From a checkpoint of a small sound classifier: activation celu.
Rows from block 2 of a small sound classifier, named by matrix and row number. Rows with one number belong to one channel. Each number is 50 + 12 x the weight over its row's rms, rounded and kept within 0 to 99. All counts start at 0.
After each channel's rows are labels from the 100 clips, of 14848, where the channel reaches its highest value: "band" is the frequency band that holds the peak. Only what is clearly more common there than usual is listed. The data: short pieces for a synthesised band: melody, chords, bass and drums. In brackets: how many of the 100.
# convs0: first 3x3 conv, stride 2 (model.blocks.2.convs.0.weight, 160x80x3x3, each kernel summed), inputs 0-79
# convs1: second 3x3 conv (model.blocks.2.convs.1.weight, 160x160x3x3, transposed, each kernel summed), outputs 0-79

convs0.116:49 42 62 58 49 63 48 59 60 62 30 35 69 45 51 52 65 53 56 67 43 52 52 43 56 46 28 22 39 61 46 79 67 40 51 35 39 36 68 46 37 51 45 26 58 58 36 33 61 41 62 41 39 52 57 55 53 72 43 47 44 56 19 29 54 55 60 43 37 34 33 56 42 45 59 35 44 46 51 48
convs1.116:42 61 59 51 51 57 34 64 51 57 33 44 40 46 43 44 72 50 65 48 41 51 43 47 34 67 72 45 55 55 50 43 48 35 33 45 29 48 38 37 47 53 34 37 36 62 47 51 33 20 51 61 54 30 66 37 44 49 29 43 44 46 58 52 81 55 53 53 38 43 34 18 24 53 36 25 47 63 45 38
band: 0 to 250 Hz (30)

convs0.93:49 44 46 71 59 45 29 51 61 58 38 54 55 57 45 45 69 32 32 35 46 30 59 48 58 41 69 43 27 66 53 58 61 38 56 57 53 43 69 58 37 56 36 58 84 63 44 21 53 51 52 51 50 63 43 66 43 32 40 52 52 41 41 50 43 33 63 32 40 60 45 58 27 59 54 36 34 47 50 47
convs1.93:43 56 71 58 17 47 51 60 39 37 37 57 22 41 58 44 56 49 52 39 60 41 37 46 41 34 42 46 53 50 51 59 57 40 37 47 41 50 43 34 42 64 42 33 65 66 45 49 47 52 70 57 55 33 50 34 54 55 42 62 67 40 30 48 45 43 69 38 75 42 49 30 36 56 51 44 41 65 45 36
band: 1000 to 2000 Hz (30)

convs0.21:39 42 45 66 35 64 68 57 59 66 49 39 54 49 54 46 22 45 61 54 31 40 46 57 33 44 44 50 63 54 21 60 51 49 38 72 46 38 64 39 65 45 33 52 58 58 46 18 73 49 48 47 60 43 39 49 28 46 32 50 61 48 35 30 32 58 51 60 41 70 42 45 57 39 58 51 62 55 51 41
convs1.21:38 69 43 61 31 48 48 32 83 41 39 41 36 51 44 42 45 53 46 65 48 51 29 54 37 56 48 41 46 59 50 47 59 42 41 45 29 42 28 71 63 60 54 45 31 42 41 48 46 53 50 32 45 37 55 49 64 65 25 65 62 29 63 66 46 46 28 42 38 36 37 32 10 37 53 55 76 58 52 29
band: 500 to 1000 Hz (40); 250 to 500 Hz (37)

convs0.42:17 46 60 58 34 45 48 55 38 55 58 58 50 45 50 66 57 14 56 47 41 26 57 25 60 58 32 50 37 51 40 45 50 45 46 53 38 49 25 58 36 60 58 59 34 41 70 44 46 67 34 45 67 30 55 61 47 63 49 50 31 62 47 55 43 57 45 62 78 60 54 41 48 40 53 44 56 41 42 60
convs1.42:44 36 60 57 52 46 51 51 50 44 38 24 62 45 57 42 38 47 23 60 55 64 50 30 50 57 47 62 64 59 69 30 48 51 53 75 65 44 54 55 63 68 55 56 54 47 70 40 76 60 62 54 54 07 52 36 35 36 57 20 56 42 34 43 60 47 36 48 39 50 49 47 48 45 42 54 43 37 28 43
band: 2000 to 4000 Hz (53)

convs0.36:48 43 25 53 49 49 64 43 61 41 71 49 42 65 37 30 60 40 41 31 63 47 48 38 81 60 31 38 49 44 59 31 67 41 33 33 34 42 64 60 54 46 61 54 44 58 37 58 33 45 57 45 35 49 68 51 38 59 36 47 72 62 69 49 58 59 34 45 62 47 60 65 30 53 58 42 46 59 52 43
convs1.36:33 54 13 57 49 28 41 43 70 48 49 53 52 54 61 41 59 48 35 33 53 45 25 50 45 36 48 61 44 20 33 57 53 34 50 42 58 34 34 52 37 49 39 71 42 49 30 24 49 46 44 35 32 58 41 44 47 55 39 17 60 37 55 45 43 58 74 48 40 43 36 36 34 40 47 32 58 41 49 42
band: 1000 to 2000 Hz (53)

convs0.138:53 39 60 45 30 61 55 47 49 57 52 67 58 61 52 46 67 30 51 58 54 37 55 31 64 52 31 40 35 45 28 63 52 47 71 56 50 52 40 27 54 64 54 44 39 30 74 67 38 40 74 63 43 48 49 43 47 27 27 35 53 62 34 51 54 57 50 68 38 50 46 31 48 38 48 48 30 37 60 47
convs1.138:25 22 50 39 63 37 36 68 54 46 34 43 39 59 47 55 64 48 35 28 44 51 40 47 47 59 46 54 57 43 46 44 36 51 42 37 58 48 59 30 51 81 37 36 46 38 61 57 65 40 55 63 69 37 40 41 50 66 54 31 38 54 57 29 86 59 35 55 34 47 47 49 46 44 60 39 36 55 76 29
band: 250 to 500 Hz (83)

convs0.75:55 52 62 54 42 63 59 70 59 67 27 54 33 47 40 29 46 42 53 53 42 42 62 48 58 58 42 61 27 53 55 28 50 43 65 62 84 40 49 67 43 48 46 61 58 60 40 44 41 41 63 67 34 41 39 54 54 32 44 53 51 44 58 54 56 48 61 57 54 37 40 65 60 13 65 38 47 57 47 71
convs1.75:47 48 46 48 56 34 55 58 30 66 45 38 31 54 37 49 54 59 44 54 41 33 43 59 55 59 50 34 32 54 57 53 44 27 62 45 54 38 40 22 50 54 21 53 49 39 29 56 21 51 48 42 28 33 36 44 42 63 50 52 57 44 38 25 48 38 52 45 48 36 50 35 43 35 50 29 64 54 62 45
band: 250 to 500 Hz (50); 500 to 1000 Hz (31)

convs0.139:83 52 62 42 25 34 60 36 36 48 70 43 56 56 45 73 25 47 43 54 68 44 33 46 47 46 50 53 43 42 49 58 57 38 40 45 40 54 51 67 61 60 58 40 28 59 24 43 67 62 53 39 46 43 47 56 59 64 47 71 55 34 57 56 56 31 44 35 69 47 29 32 56 47 49 54 61 46 47 49
convs1.139:43 52 70 34 51 57 44 46 40 38 61 53 38 52 28 54 39 56 30 49 67 59 43 40 70 60 38 61 54 40 36 34 51 35 48 53 55 43 34 44 57 55 65 46 39 48 58 52 62 41 72 53 62 58 48 47 34 50 40 31 50 52 42 52 45 35 43 56 52 56 49 43 43 72 48 46 52 61 40 54
band: 1000 to 2000 Hz (34); 500 to 1000 Hz (34)

convs0.27:53 40 66 62 44 63 54 60 32 44 55 59 51 46 54 59 58 42 57 67 55 49 49 52 49 48 44 43 49 50 41 58 47 29 58 40 36 93 36 73 58 38 32 53 62 39 47 53 46 50 55 46 64 39 51 29 36 32 65 34 58 35 56 62 29 55 55 58 62 66 57 32 72 50 55 44 44 34 76 56
convs1.27:27 59 32 34 44 52 29 45 50 43 46 51 43 51 48 51 35 49 51 53 33 50 46 32 53 33 57 65 59 57 46 42 48 30 44 47 42 61 30 45 62 47 63 39 34 44 70 22 61 42 55 51 51 50 41 28 38 38 35 53 42 50 44 36 61 54 37 62 30 30 43 60 50 58 58 74 55 43 54 26
band: 1000 to 2000 Hz (33)

convs0.61:50 29 53 43 47 27 62 49 41 42 44 65 50 58 64 34 40 49 47 55 39 43 48 44 48 65 14 36 56 54 45 58 57 41 69 43 62 56 54 42 69 44 42 63 54 38 52 41 54 29 52 32 49 58 58 51 40 34 43 22 68 52 70 37 49 46 55 59 61 40 55 30 64 61 47 48 49 74 55 22
convs1.61:33 66 26 49 41 32 42 42 56 40 36 49 49 48 41 49 57 50 50 52 32 52 53 44 62 33 57 44 31 51 40 53 54 45 34 41 51 35 45 41 55 51 20 40 73 47 33 40 40 52 62 39 65 62 49 64 46 50 52 48 26 48 36 42 59 53 23 65 56 39 29 36 46 44 46 59 36 54 69 37
band: 250 to 500 Hz (72)

convs0.154:42 56 47 54 52 28 39 59 50 46 42 60 51 28 61 49 52 68 34 49 48 51 59 31 29 44 58 51 39 40 79 35 49 64 48 24 69 51 51 37 32 41 46 59 59 59 28 57 52 55 55 37 43 40 50 62 53 66 49 59 56 68 55 56 41 56 51 47 60 43 58 50 61 08 61 51 76 47 56 62
convs1.154:57 48 51 45 49 43 63 41 67 59 46 53 51 57 51 34 68 50 38 48 37 42 52 41 54 36 51 54 51 46 54 37 56 42 62 42 59 65 47 58 43 53 68 53 51 34 41 37 34 75 60 47 49 24 47 30 32 34 48 60 45 29 58 52 36 23 74 35 44 46 50 34 48 47 62 37 29 37 33 64
band: 2000 to 4000 Hz (50)

convs0.90:52 60 66 44 37 47 46 32 60 60 38 54 41 27 75 43 43 52 41 64 56 58 65 60 79 37 32 44 46 53 36 58 53 48 50 35 52 34 51 71 63 50 53 41 41 49 45 52 36 46 58 48 50 19 43 44 40 50 59 48 78 58 50 52 77 41 44 62 37 55 31 46 53 66 68 60 67 57 58 37
convs1.90:39 55 26 50 66 32 52 61 34 71 45 61 47 43 57 71 63 71 52 54 51 38 36 41 40 48 45 34 33 42 26 45 35 28 35 61 53 61 50 43 67 45 28 61 57 48 39 51 38 49 44 41 44 62 48 46 32 61 39 53 69 53 62 24 45 42 37 36 59 36 46 33 35 42 52 33 63 47 67 46
band: 0 to 250 Hz (53)

convs0.47:55 59 34 53 37 59 61 29 62 64 70 54 39 25 50 38 60 46 43 45 72 53 50 43 47 22 49 39 59 53 55 59 34 58 47 50 45 42 39 59 40 69 40 61 52 44 55 56 56 56 57 40 69 18 46 48 55 83 55 42 59 41 41 54 35 55 41 43 38 43 50 47 50 28 58 49 30 73 61 37
convs1.47:57 54 50 29 62 61 40 45 39 54 44 69 31 34 40 54 61 44 26 45 50 37 18 35 46 46 62 41 31 37 47 49 40 27 55 37 45 17 54 47 50 58 31 44 33 51 37 55 67 40 62 34 43 53 44 63 23 50 58 32 65 34 62 36 69 64 58 66 49 54 57 50 43 48 59 42 59 40 52 57
band: 250 to 500 Hz (40)

convs0.91:48 46 55 42 48 43 39 52 41 43 62 77 44 32 49 67 47 55 55 68 49 47 39 56 61 31 40 32 69 59 37 54 39 43 49 41 35 76 56 77 36 39 53 33 24 57 51 59 35 43 47 34 63 50 55 67 31 54 50 31 40 43 36 43 52 53 54 59 44 56 69 51 43 46 53 31 54 19 40 56
convs1.91:56 53 50 51 69 41 50 49 25 44 33 30 54 57 54 49 61 62 47 51 49 70 62 34 72 43 61 66 56 58 35 38 58 35 39 69 36 35 65 37 51 43 51 54 64 65 67 44 40 41 52 68 39 34 54 34 73 21 59 47 44 58 41 64 61 34 70 77 65 46 50 45 53 53 24 43 59 49 51 40
band: 500 to 1000 Hz (35)

convs0.107:46 44 62 61 40 34 53 68 50 51 59 56 68 48 54 51 60 30 55 65 64 43 33 40 50 49 42 42 23 58 68 58 52 72 59 29 36 35 26 52 54 52 34 48 31 56 56 35 50 52 66 41 38 45 42 47 73 60 60 42 39 49 33 46 43 68 40 41 37 44 39 60 80 41 53 60 35 62 53 35
convs1.107:49 29 58 52 48 50 37 53 48 40 55 41 50 42 49 42 45 32 32 46 23 51 49 38 30 44 32 43 57 52 35 32 57 39 45 28 36 49 46 38 55 61 64 42 43 35 52 51 59 55 56 51 51 47 62 40 29 27 48 49 73 56 28 59 43 41 61 54 18 51 53 36 26 56 68 50 32 36 40 29
band: 500 to 1000 Hz (45)

convs0.1:37 36 53 55 39 69 60 35 49 51 59 45 25 59 32 52 42 49 39 57 34 31 55 48 33 39 45 55 36 40 26 42 48 44 40 67 57 46 45 59 51 58 49 63 57 42 49 55 57 41 39 37 55 70 53 60 44 32 53 99 51 44 48 37 27 54 39 45 50 58 50 57 65 58 53 37 27 59 56 43
convs1.1:38 37 45 63 32 57 35 29 47 71 58 43 36 37 52 38 49 34 37 53 48 58 04 52 57 52 76 63 58 62 30 61 48 58 61 54 51 58 61 61 44 57 64 47 46 53 51 50 81 69 63 65 62 43 66 51 53 44 55 65 51 45 35 63 45 30 77 50 68 58 50 32 41 47 51 46 54 63 54 54
band: 250 to 500 Hz (37); 500 to 1000 Hz (32)

convs0.123:49 55 68 63 54 62 31 48 53 43 47 41 60 37 41 48 69 61 34 41 41 25 49 61 47 47 53 45 56 44 22 42 71 70 58 66 40 66 25 58 39 54 46 38 51 59 33 54 62 36 53 42 44 65 57 54 34 28 60 35 31 50 27 49 48 43 51 51 69 45 49 69 48 57 47 34 31 37 61 44
convs1.123:39 58 42 45 46 25 49 38 36 41 55 41 45 45 66 37 48 33 58 53 45 56 39 71 39 63 63 59 45 48 36 49 47 48 32 46 21 40 35 38 43 24 63 34 41 64 52 45 27 32 65 59 47 33 47 48 72 57 50 38 42 49 32 50 47 59 63 77 55 27 60 45 48 38 39 53 76 68 44 38
band: 500 to 1000 Hz (34)

convs0.134:36 59 41 60 47 76 59 30 65 56 48 34 60 47 51 39 39 40 41 52 54 66 55 57 27 48 68 41 65 54 38 57 47 32 29 52 36 42 38 59 40 70 48 51 49 59 38 49 64 42 54 34 50 56 48 57 34 51 77 64 30 41 67 38 50 48 51 46 52 39 53 73 36 53 47 52 47 59 16 36
convs1.134:52 56 55 65 35 50 37 42 42 32 46 81 51 52 64 31 48 40 31 71 69 42 30 46 56 49 38 53 59 51 64 32 42 55 43 41 41 33 34 56 45 56 46 53 49 36 47 45 52 47 53 40 59 54 78 83 56 42 52 43 52 50 66 51 61 75 34 59 45 80 54 44 40 62 47 44 52 57 26 59
band: 1000 to 2000 Hz (31)